config.toml
encoder_arch = "efficientnet_v2"
encoder_padding_mode = "replicate"
encoder_kernel_size = 5
encoder_stem = "single"
decoder_norm = "groupnorm"
decoder_weight_standardization = true
residual_init = "none"
cautious_weight_decay = true
Rows from block 17 of the encoder of a small image denoising autoencoder, named by matrix and row number. Rows with one number belong to one channel. Each number is 128 + 32 x the weight over its row's rms, rounded and kept within 0 to 255. All counts start at 0.
After each channel's rows are labels from the 100 images, of 14976, where the channel reaches its highest value: "patch colour" is the nearest of a few named colours to the mean colour under the peak. Only what is clearly more common there than usual is listed. The data: small charts drawn from random numbers.
# convs0: expand pointwise conv (encoder.blocks.17.convs.0.weight, 768x128x1x1), inputs 0-127
# convs1: depthwise 5x5 conv (encoder.blocks.17.convs.1.weight, 768x1x5x5), a 5x5 kernel
# convs2: project pointwise conv (encoder.blocks.17.convs.2.weight, 128x768x1x1, transposed), outputs 0-127

convs0.537 [146  83 109 220 131  87 145 137 139 110 113 117 185 130 120 105 138 117 154 122 128 129 206 141 129 146 146 155 119 146 133 131 134 112 117 144 106 130 116 139 115 131  99  54 114 108 249 149 147  52 116 147 170 124 128 112 237 109 144  42 144 160 119 118 107  27 175 120 117 110 164 145 138 125  99 132 105 133 163 177  98 149 136 140 135 139 100 118 113 117 138  85 130  93 134 129 116  97 138 111 113 138 101 100 122 120  51 133  79 121 158 108 169 116  82 130 159 119 143 111 130  96 172 156 129 157  99 145]
convs1.537 [118 115 107 130 122 119 113 106 125 113  78  74  65 102  99 103  98  93 123 122 163 163 173 189 171]
convs2.537 [100 169 118  21  87 197  94 112  91 149 107 153 118 150 151  86 102 103 100 155 109 102 118 122 147 109 105 111 143 157 104  94 105 141 152 124 156 119 130  68 115 120 147 177 147 120  65 109 148 167  35 129  70 115 118 152  18 134 109 181 120  98 110 137 114 146 104 122 110 155 111 104 143 101 154 127  98 133  63 125 129 129  82  98 110 141 151 123  87 154 151 185 123 178 125 123 133 162 138 123 144 134 109 172 145 140 196  92 182 136 142 148 124 110 182 108 129  90 111 149  98 190 124 134 173 132 156 114]
patch colour: white

convs0.421 [129  61 119  92 138 112 128 148 205  95 156 104 120  82 152 101 136 133 121 141 158 127 111 149 108 145 120  95 170 129 172 162 113  79 124 161  62 124 113  88 139 154 120 122  77 103 102 123 182 202 121 176 150 160  98  94 124 122 136 155 130 140 117 115 123 117 118 144 107  83 172 116 158 194 128 180 162 131 161  55 149  63 143 178 168 154  69  73 148 116 194 163 128 158 139 115 122 124 168  88 124 121 104  93 124  99 130 152 185  88 103 156  98 144 121 135 178 143 192 124 130 154 116  71  93 110  82 100]
convs1.421 [146 138 172 132 140 127 170 181 138 128 142 186 206 175 165 124 157 178 145 138 152 109 147 135 127]
convs2.421 [120 133 135 115 177 114 139 195 176  70 141  79 121 125 157 154 184 175  95 136 173 156 102 110 111 155 154 133 155 130 122 172  91  81  79 115  86 123  83 117 167 123 126 144  87 139  84 186 140 135 114 107 121 192  84  89 132  99 165 164 103  57 168 151 179 126 118 149 135  93 123 158 149 182  91 159 188 103 145 122 153 125 142 189 192 145 127 104 141 142 122 144 133 122  87 166 171  72  98 100 176  95 116 104  83  66 118 170 148 130  59  90 137 147  96 171 140 143 138 163 108 137 143 113 130 125 146 122]
patch colour: grey

convs0.762 [131 183 142 133 115 119 118 162  68  77 134  75 118 156 159 132 122 177 106 118 112 149  94  80 123 106 153 135 146 132 170  93 114 126  94  82 136 133  93 125 152 105 176 134 134 166 148 125 140 175 127 161 104 155 117 123 162  93  96  40 128 111 163 154 121 135  21 144 153  90 151  91 106  98 116 126 166  97 136 127 176  87 181 128 144 112  98 127 126 105 213 112 114 103 146 171 135 136 103  43 175 118 134 139  86 138 138 126 160  80  68  73 140 116 125 134 207  88 130 131 107 174  96 131 149 168 119 125]
convs1.762 [135 116  94 110 124 130 119  97 112 122  94  82  48  70  78 129 101  76  92 105 160 138 106 129 142]
convs2.762 [119 147 120  52 116 129  85 120 135 122 106 131 135  96 143 118 134 109 158 106 117 100 103 148 115 188 127 148 117 166 191 138 138 142 141 187  86 141 169 101  79 168 141 128 146 149 147 139 214 197  70  98  71 121 147 146 128  85 111 141 151  39  95 126 110 121  98 150 111 147 170 105 162 154 125 162 135 149 119 116 140 130 136 122 102 163  77 128 122 170 150 131 129 110 159  76  99 121 100  24 119  78  27 134 171 134  99 133 158  89  75 116 118 125 120 121 170 137 151 151 143 147 117  86 109 141 175 126]
patch colour: grey

convs0.669 [122 165 126 144 104 166 206 118 113 137 181 135  95  85 130 167  99 132 135 122 156 110 122 124 138 104  81  99 121  89 152 111 134 135 159 172 150 132 133 138 118  97 142 149 137  71 115  82 114 135 161 121 119 121 141 138 100 165 114 156 150 144 132  78  84 151  98 134 140 138 106 132 106 102 138 120 147 136 127  92 151 122 150 132 128 240 123 108 129  58 149  83  77 112 137 127 145 163 119 142 127 172 173  22 128 156 156 117 128 149 141 178  45 124  82 131 104 131 141 106 105 113 183  25  86  67  92  86]
convs1.669 [147 107 130 124 119 123  88 108 102  94 210 157 195 175 167 129  92 107  97  97 160 128 140 129 126]
convs2.669 [138  76 128 169 122 114 133 103 188 196 120 164 104 113 100 188 126 122 129 136 152 108 159 142 125 139  95 141 111  87 106 134 137 131 131 138 219 134 135 169 124 129 135 126 139  78  46 101  97 101 167 122 160 112 140 134 153 101 135 170 140 172 120 121 103 123 169 105 111 193  63 153 149 111 121  86 113 129 126 124 115 136 149 130 125 155 151 128 153 130  99 209 133 142 131 119 139 168 140 214 102 170 210 122 129 162 119 125  98 180 196 193 123 161  80 143  65 178 118 107 135  72 148 121  95 112  99 134]
patch colour: white

convs0.498 [ 86 155 139  36 136 143 111 133 111 149 138 124 116 146 167 138 145 155 102 154 127 156  84  92  98 144 145  92 150 127 138 117 120 133 115 106 142 116 116  72 147 134 110 178 141 221  64 142 135 164  84 115  96 153 120 132  46 165 134 167  86 104 133 167 146 203  79 121 161 120  95 110 107 125 149 137 139 106 147  76 143 121 173 144 125  89 119 116 112 123 166 180 155 179 112 170 167 127  92 108 158 122 134 144 105 121 210 110 188 110  92 109 132 131 203 148 120  93  98 148  97 200  97 124 177  96 137 113]
convs1.498 [136 107 159 116 145 113  96 165 117 122 131 121 255 124 126 109 121 143  74 108 140 127 115 106 131]
convs2.498 [ 82 145 150  26 139 183 121 133 118 124 131 123 118 138 140 129 124 137 106 162 126 146 120 107 119  91 153 102 172 136 106 123 125 113 119 101 119 127 121  80 141 101  85 183 114 184  62 143 124 123  51 116 123 155 107 119  44 187 142 189 112 139 121 158 153 153 139  87 143  97  84 116 103 135 149 105 154 119 154  98  87 147 137 151 134 104 177 158 123 129 136 180 139 181  96 166 148 126 121 197 152 143 205 143 110 105 208 122 156 143 135 124 127 125 201 140  90  87  93 140 127 220 126 124 160 100 112 115]
patch colour: black

convs0.743 [100 179 139 125  76 156 104 129  57 106 123 110 115 123 141 103  73 137 143 148  76 121 130 127 119 108 149 117 157 161 167  67 142 155 143 119 161 138 126 144 114 106 167 124 142 140 143  63 125 194 154 173 143 124 157 151 140 115  76  66 147 153 139  95  68 129  71 126 145 110 148  67  95  73 161 109 144 129 103 121 152 130 150 109 115 122 129 139 161 113 210 111  75 133 174 143 102 190 131  55 144 153 131 130 134 180 158  87 161  63 120 110  99 105 125  62 180  79 124  83 131 183 106 118 143 139  78 128]
convs1.743 [103 118 139 118 110 108 111 144 102 119 102 109 115  93  92  96 103 132  76  90  73  82  99  62  77]
convs2.743 [155 164 136 116 145 115 128 179 185  84 150  94 127 151 158 165 170 146 116 133 164 124  96 122 108 170 154 140 114 156 106 148 100 102 100 122  93 124  93 113 157 166 143 148  87 136 144 176 151 141 138  79 111 168 103  75 104 114 160 128 152   0 158 165 162 125 107 159 154 119 134 173 177 157  92 180 159 111 116 140 118 117 146 165 171 110 110  80 140 183 139 122 109 122  95 158 150  65  51  70 151 139  55 115  96  90  94 128 145  88  53  85 136 140 145 153 135 131  89 133 130 132 123 136 161 116 162 117]
patch colour: grey

convs0.179 [119 224 166 185 103 143 176 155  99 105 138  82  71 150 128 130 121 170 114 142 123 151 124  95 164  33 139 117 165  88 114  85 128 116 106  77 176 109  94 218 150  66 177 124 122 116 108 103 110 142 197 141 107 161 130 123 148  61 112 123 125 129 191 114 106 111 105 147 172  99  83 114  92  98 132 106 163 101 118 145 153 118 168 140 160 104 128 113 142 124 111  34  99 110 144 172 125 151 116 163 172 176 200 127  95 160 167 130 124 134 113 116 134 143 135 125 140 103 152 123 144 136 150 150 126 108 123 136]
convs1.179 [120 126 119 122 116 129 149 146 138 120 166 215 199 206 141 129 159 173 154 119 131 139 132 135 119]
convs2.179 [169 111  62 115 181 138  98  87 144 144  99 159 176 137 116 124  94  74  91  71  89 164 134  99 100 153 101 157 107 159 106 176  82  85 170 161 118 154 174 113 170 160  81 113  82 120 131 175 163  97  86  97  91  79  92  85 116 159 174 154 100 109  80 161 184 112 148 108 157 145 143 170 161 153 139 152  73  91 102 150  93 151 118  76  85 107 145 142 103 157 129 145 166 143  83  78  94  88 137 134  85  91 104 122 177  88  99  97 148 139 138 145 159  97 132  88 101 113 102 169 140 104 121 132 150 156 163 155]
patch colour: black

convs0.588 [ 98 117 126 137 122 161 114 162 141  47 147  82 128 114 123  92 120 152 103 172 150 134 154 118 194  52 140 104 164 140 134 124 105  72 112 130 114 124  90 152 149  89 147 119  89  84 118  82 124 139 146 179 166 156  90  97 152 126 112 105 114 192 154 135 120 115 126  98 114  62 128 124  88 119 162 101 188 131 152 154 147 138  76 147 188 151 135 178 199 116  88  77  72 140 156 138 137 141 205 160 161 110 187  98  99 121 153 139 128 129 159 136 107 113  82 120 142 118 168 117  99 148 182 113 136 128  37  96]
convs1.588 [146 103 104 133 123 168  89  89 147 122 127  52  77 104  91 182 101  89 140 126 147  90  98 126 105]
convs2.588 [131 124 129  69 110 145  55 144 151 132  84 143 133  77 130  99 107  88 111 128 120 109 111  98 126 170 125 141  75 121 135  92 160 129 160 137 128  87 148 118 148 171 101 104 171  75 115 134 143 222 110 141 120  70 158 136 114 122 107 153 140  96  90 132 115 131 140 135 145 135 182 116 120 159 114 119 117 114  75 123 149 115  81 136  97 128  92 130 178 172 155 138 101 160 163 100  74  84 135  38 110 146   5 167 145 120 115  99 176 115  96 168  61 129 108  60 171 111 147 114 121 156 152 115 126 134 120 163]
patch colour: grey

convs0.623 [102 217 140 142 118 158 175 160  79 100 161  88  54 154 147 158 132 177  84 173 150 147 112  76 131  56 153 135 154 111 143  91 110 118 116  98 158 137  93 168 187  71 203 146 119 123  60  87 120 145 175 108 106 168 120 113 136  76 106 132 109 126 174 147 107 116  54 137 168 111  86 127  87  92 157 114 183  83 103 145 171 129 144 132 157 125 137 132 140 112 127  86 109 128 129 172 159 141 131 121 196 122 193 129  75 151 153 129 163  94  97  94 119 110 124 107 136  93 119 131 102 138 141 127 132 101 118 116]
convs1.623 [163 150 115 131 146 144 132  84  87 111 105 104  55  57  84 134 132  82  90 113 160 148 122 132 147]
convs2.623 [135 128 167  77 152 164 102 155 187 115 106  89  79 172 120 132 100 173  87 163 118 147  93  99 107  84 162 102 126 105  94 151  97 105  83 124  96  99 119 124 150  96 126 161 148 144 126 144  82 113  77 133 148 152 107 105  71 148 138 148  99  92 126 137 182 131 120 113 164 103  78 125 169 193 122  85 139 110 106 165 107 155 126 166 168 108 164 241 143 195 155 112  92 151  99 192 143  76  87 200 132 142 158 130 108 124 159 114 121 137 159 120 172 160 120 152 133 148 102 121 139 154 173 100 166  81 170 139]
patch colour: grey

convs0.322 [ 96 157 143  81 125 163  87 159  95  85 113  82 102 134 134  87 119 163  95 157 111 146 100 117 126  85 163 135 167 157 164 131 107 119 107  89 110 127  86 112 158 117 178 144 113 151 130 129 125 204 126 156 114 189 106 115 128 110 117 104 102 133 167 140 120 153  40 155 140  54 155  83 114 129 162 131 161 112 126  96 190 104 130 148 153 108 117 127 155 137 204 119 114 147 146 168 121 141 145  56 177 102 120 142 102 134 172 134 204  71  84  81 132 109 149 102 213 108 139 120 124 188  61 123 135 155 106 122]
convs1.322 [114 116  78 107 124 112 103  71 102 107  98  91  74  95  93 102 103  65  84  95 152 149 123 136 142]
convs2.322 [124 107 138 147 160 110 141 174 185  79 137  65 121 136 135 153 168 179  86 163 168 187 152 101 123  44 154 125 139 106  75 165 105  83 100  99  69 122  91 151 146  72 112 116 100 122 164 160 123  74 121 103 156 169  91  98 116 134 165 107 106 138 201 166 168 122 170 132 148  74 109 149 123 155 107 123 177 105 148 129 113 145 133 183 163 109 142 115 127 128 102  82 130 125  85 189 168  97 131 188 151 136 210 125  75  94 115 144 100 169 161  96 142 172 138 184 119 121 130 140 139 107 129 148 155 122 122 120]
patch colour: grey

convs0.379 [172 135 100 133  96 148 113 135 129 110 114 107 151  75 115  95  98 107 151 166 108  96 153 171 155  64  92 121 126 126 149 122 133 117 161 178 113 100 146 143 123 141 150  67 107  51 157 105 130 144 175 171 148 122 130 114 148 102 103  81 174 182 121  20 104  79 120 138  92 100 186 115 151 132 158 125 127 157 117 144 126  92  61 131 144 169 106 104 191 129 169 104  96 111 172  90  72 141 193 133 122 150 121 119 156 127  88 134 128 139 137 148  88 105 106  98 139 126 153  67 157 106 142  78  45 127  76 131]
convs1.379 [110 156  77 114 146 121 152  59 144 165 116 111  61 127 153 129 181  86 146 159 134 160  89 126 141]
convs2.379 [149 102  93  67 131 172 104  99 120 137 140 155 146 107 110 127  95 100  95 172 105 134 130 125 134  83  97 134 129 119 128 130  79 152 164 179 138 122 157 156 134 173 132 105 107  38  98 111 149 186 154 122 132  91 129 134  89 103 109 163 107 124 106 102 151 119 129 164 146 128 212 128 113 118 188 151  87  91 102 139 139 117   3 103 111 145 149 104 202 169 105 112  87 133 107  75  65 131 141  97 130  99 146 200 148 139  81 129 172 185 136 168 132  99 107  76 125 107 119 128 127  87 155 111 111 140 145  94]
patch colour: grey; pink